Weights of a small image VQ-VAE: encoder norm layernorm_no_bias, batches of 128.
Rows from block 9 of the encoder of a small image VQ-VAE, named by matrix and row number. Rows with one number within an expert belong to one neuron, the router's apart. Each number is 200 + 40 x the weight over its row's rms, rounded and kept within 0 to 999. All counts start at 0.
After each expert's rows are labels from the 100 images, of 14976, where the router gives the expert most weight on average: "responds to" is what is common among them; "patch colour" is the nearest of a few named colours to the mean colour under the peak. Only what is clearly more common there than usual is listed. The data: histories of elementary cellular automata, time running down. In brackets: how many of the 100, against the usual share in percent.
# router: router (encoder.blocks.9.mlp.router.weight, 32x256), inputs 86-171
# up: expert up (encoder.blocks.9.mlp.up, 32x256x256), inputs 86-171
# down: expert down (encoder.blocks.9.mlp.down, 32x256x256, transposed), outputs 86-171

# expert 8
router.8,181,200,289,191,217,213,190,227,220,265,218,159,174,230,266,165,138,170,167,229,156,210,240,167,196,228,225,218,219,250,176,153,210,160,187,258,184,188,210,219,94,269,110,246,281,158,195,253,174,232,195,209,177,162,198,305,228,117,149,187,257,181,117,106,221,164,176,202,194,260,171,200,189,193,220,202,161,240,236,164,235,207,169,167,219,218
up.0,237,229,125,155,220,156,135,198,239,179,206,262,207,189,219,222,171,156,272,217,207,227,202,205,144,225,198,183,282,214,200,189,170,164,213,169,226,273,248,178,191,221,191,229,211,234,228,198,167,187,192,183,205,183,210,227,181,202,179,70,257,196,186,204,219,119,233,191,254,209,190,241,237,200,189,157,233,309,108,253,184,159,206,225,165,136
down.0,137,204,245,190,158,224,258,185,247,246,236,184,214,230,237,178,195,262,257,169,220,241,290,256,232,256,165,177,134,205,240,194,188,150,174,197,181,238,152,226,211,192,102,271,205,167,235,218,172,202,225,209,193,169,202,245,176,144,174,156,204,151,176,253,163,244,164,165,148,249,202,243,211,190,130,187,163,162,278,226,153,162,172,201,218,228
responds to: 111 turns on (89 vs 50); 110 turns on (81 vs 50.3); dense start (64 vs 28.9)
patch colour: white (70 vs 4.9)

# expert 26
router.26,175,231,294,199,191,204,202,256,127,240,218,193,192,184,232,153,152,194,196,200,170,238,194,137,199,224,221,228,227,228,151,159,235,147,177,231,208,184,196,277,106,222,46,222,193,140,182,189,214,247,207,215,188,169,144,285,223,163,179,217,263,191,162,139,210,164,212,264,234,249,209,206,201,138,252,195,196,217,204,150,254,214,182,225,256,169
up.0,223,179,265,255,209,139,188,229,255,285,206,109,194,248,235,181,210,196,213,245,209,130,196,207,129,245,279,172,277,256,189,274,219,189,210,194,221,177,205,200,153,214,146,184,275,195,158,246,243,177,222,157,214,160,190,286,205,153,242,237,203,181,155,164,216,234,158,248,201,227,153,288,186,166,183,138,193,193,219,142,221,217,209,121,218,207
down.0,237,199,197,246,155,245,155,183,227,222,184,159,196,222,212,228,230,147,177,169,169,232,244,288,253,167,240,260,234,266,136,185,189,188,224,271,143,229,178,156,227,155,253,262,168,150,206,293,228,140,154,144,186,127,268,181,142,154,227,221,168,266,199,204,184,156,225,219,240,174,268,207,233,169,248,142,198,209,166,207,189,232,156,262,160,160
responds to: 111 turns on (88 vs 50)
patch colour: white (68 vs 4.9)

# expert 9
router.9,231,242,129,157,165,214,148,200,88,164,213,264,267,190,158,194,167,175,223,196,202,193,229,207,168,157,170,216,166,193,167,176,186,278,187,165,232,271,199,128,144,271,141,223,206,215,238,152,196,180,220,168,205,220,229,155,206,146,224,203,218,179,241,233,175,220,207,200,177,157,204,188,218,229,166,161,225,207,212,200,157,125,199,252,135,231
up.0,218,234,186,196,206,189,182,196,176,174,208,224,205,227,210,152,158,157,195,222,147,138,206,170,195,191,155,247,199,207,194,115,194,240,210,261,184,178,213,181,226,252,202,254,216,155,184,177,234,203,199,198,140,204,183,202,241,141,179,197,224,178,187,175,169,206,205,178,144,219,248,220,195,215,189,214,131,210,204,239,205,193,163,263,194,246
down.0,158,178,130,265,169,175,178,224,204,172,215,147,255,254,157,159,191,226,165,238,148,163,186,136,134,177,167,223,228,163,137,146,284,229,210,154,147,212,270,148,124,257,196,226,154,210,142,215,244,166,223,223,253,236,196,164,257,173,247,241,212,152,245,145,270,175,169,209,218,176,213,243,129,168,202,237,271,245,163,157,274,192,228,178,248,188
responds to: 101 turns on (90 vs 49.4); 001 turns on (84 vs 49.9); 100 turns on (76 vs 50.2)
patch colour: white (30 vs 4.9)

# expert 2
router.2,269,187,136,156,232,190,246,127,265,172,201,247,209,212,186,169,192,171,180,283,211,221,254,228,232,142,244,197,190,196,171,151,180,238,133,155,145,172,208,142,217,256,236,145,209,227,253,199,246,184,213,162,229,194,242,136,147,206,184,144,254,153,232,250,254,251,178,115,164,120,220,190,265,230,132,237,207,110,198,237,190,218,150,204,240,240
up.0,228,208,186,243,216,238,164,187,188,194,251,164,158,168,150,110,234,98,195,272,148,195,214,192,152,212,127,170,185,235,266,184,219,214,230,303,218,226,225,174,117,221,219,197,229,207,201,208,184,240,176,268,280,226,182,156,252,181,188,235,234,167,176,125,171,194,241,204,150,200,209,202,264,167,209,209,160,147,199,243,270,112,193,180,232,195
down.0,201,232,253,151,236,206,227,123,193,262,207,210,143,168,258,237,222,178,240,125,240,264,240,176,263,238,237,147,178,268,231,229,149,169,193,276,225,192,120,229,217,143,208,246,243,193,262,183,174,229,197,116,166,130,203,225,134,217,201,182,220,249,154,256,150,243,222,167,186,233,173,197,258,242,194,141,139,149,173,268,132,178,128,211,135,202
responds to: 111 turns on (100 vs 50); 110 turns on (100 vs 50.3); 011 turns on (100 vs 51.1); 101 turns on (99 vs 49.4)
patch colour: white (79 vs 4.9)

# expert 3
router.3,245,218,161,246,176,162,173,123,162,206,198,224,220,185,182,187,276,184,259,246,174,167,206,208,144,171,210,214,191,169,212,253,139,179,225,133,150,201,214,202,186,189,232,301,215,217,211,308,133,114,217,201,198,236,215,128,226,219,297,218,199,183,249,250,168,209,125,179,147,191,230,166,226,238,136,156,231,197,171,235,147,193,254,195,276,287
up.0,116,166,206,230,223,215,256,204,197,175,173,153,185,200,207,219,198,247,155,172,237,178,255,195,236,197,156,191,249,176,131,215,183,146,171,201,234,144,207,211,237,166,125,220,198,178,194,234,205,239,175,202,158,223,179,264,209,210,219,227,245,221,185,200,186,182,196,234,275,93,190,200,199,106,261,274,174,217,220,209,171,228,226,233,167,205
down.0,269,198,148,185,203,182,144,133,151,135,137,276,149,196,143,271,151,146,153,245,207,146,232,206,198,137,234,191,256,216,190,275,209,246,157,255,241,153,263,190,135,158,204,189,206,237,136,180,215,241,211,158,204,187,230,157,203,163,217,246,211,256,277,155,252,181,210,200,238,172,186,195,180,186,241,211,254,257,216,126,262,258,231,197,176,180
responds to: sparse start (83 vs 29.2)
patch colour: black (100 vs 16.6)

# expert 23
router.23,241,162,157,177,253,250,224,260,239,156,217,289,248,111,215,142,145,189,187,236,148,182,237,211,102,150,186,280,187,219,151,209,167,228,156,202,213,218,250,170,199,216,121,200,293,229,202,157,199,179,228,197,210,179,251,148,206,130,231,214,183,179,216,242,163,158,206,229,212,209,216,239,195,248,145,183,224,163,152,202,179,198,149,186,166,211
up.0,227,259,183,231,155,235,230,175,226,226,125,187,139,228,185,188,226,178,213,291,178,165,188,177,232,219,141,178,199,208,191,166,220,179,253,238,126,161,210,159,218,221,210,189,211,155,183,233,181,190,213,170,168,185,222,194,197,138,169,160,277,180,159,171,247,203,237,177,164,179,200,230,181,164,205,223,189,184,174,237,204,132,165,206,226,198
down.0,233,100,173,207,169,107,197,192,185,158,201,263,181,220,158,197,134,221,175,210,229,197,235,194,186,191,125,188,212,168,257,243,226,231,161,180,250,174,225,171,125,232,184,120,106,232,168,232,132,222,229,239,215,242,138,192,236,99,275,181,242,172,217,190,228,223,132,155,172,220,170,258,192,143,178,248,215,228,298,173,226,219,214,145,188,233
responds to: 101 turns on (100 vs 49.4); 111 turns on (100 vs 50); 110 turns on (98 vs 50.3); 011 turns on (98 vs 51.1)
patch colour: white (100 vs 4.9)

# expert 25
router.25,224,186,167,144,169,172,153,279,133,251,236,226,207,135,194,178,95,157,187,277,146,153,237,159,195,173,237,202,191,192,177,180,221,232,177,232,220,269,222,147,138,274,156,221,307,199,186,232,204,205,232,194,215,152,245,167,257,121,111,157,259,156,119,181,218,212,242,150,135,194,160,168,206,226,120,171,191,182,252,150,210,185,162,205,196,161
up.0,234,143,166,261,181,157,236,115,185,240,209,204,160,200,202,164,159,226,198,219,276,191,213,184,149,193,210,162,133,256,247,196,172,219,221,176,209,248,220,178,195,209,192,192,240,271,153,251,186,189,281,187,265,138,212,159,194,159,224,287,194,183,288,168,164,220,213,139,162,178,196,231,147,236,165,212,210,187,218,258,137,231,243,192,191,237
down.0,208,184,201,136,264,185,163,157,163,196,203,205,132,89,169,232,238,229,171,203,192,232,176,182,209,249,202,172,279,224,213,185,144,158,241,230,260,159,207,229,255,195,201,111,203,231,197,239,170,232,254,208,161,192,178,183,187,215,203,187,260,212,204,233,203,267,230,231,214,160,116,126,191,245,186,214,167,201,168,218,185,208,219,188,185,193
responds to: 111 turns on (77 vs 50); 100 turns on (77 vs 50.2)
patch colour: white (52 vs 4.9)

# expert 6
router.6,201,204,154,239,224,201,166,212,259,184,201,235,171,188,193,176,248,201,210,276,235,164,297,202,149,184,236,178,248,196,204,244,202,279,185,240,195,163,254,141,189,229,219,98,295,243,166,255,209,143,225,214,221,171,231,172,242,183,266,183,174,178,178,202,242,204,214,217,150,207,178,172,191,200,146,160,147,230,227,217,180,196,108,191,225,197
up.0,203,217,179,240,256,201,186,256,124,146,197,193,188,173,183,218,123,201,185,188,202,166,183,149,266,189,204,108,134,135,196,127,184,106,204,213,159,135,180,178,229,196,221,185,121,231,206,202,193,227,212,241,169,212,213,214,258,129,182,173,214,196,240,225,181,194,213,261,201,252,217,160,251,194,215,241,240,199,203,260,159,187,143,248,215,240
down.0,138,181,171,247,181,232,229,250,219,187,237,150,248,229,156,130,236,262,187,244,117,123,164,213,160,232,171,266,225,160,133,130,252,196,221,160,170,255,252,175,256,280,196,160,151,175,166,242,211,134,217,243,226,246,178,166,260,196,190,218,207,183,227,137,207,195,197,207,191,172,197,183,164,183,142,210,226,211,202,152,228,211,241,204,213,216
responds to: 111 turns on (91 vs 50); 011 turns on (90 vs 51.1); 110 turns on (87 vs 50.3); 101 turns on (85 vs 49.4)
patch colour: white (86 vs 4.9)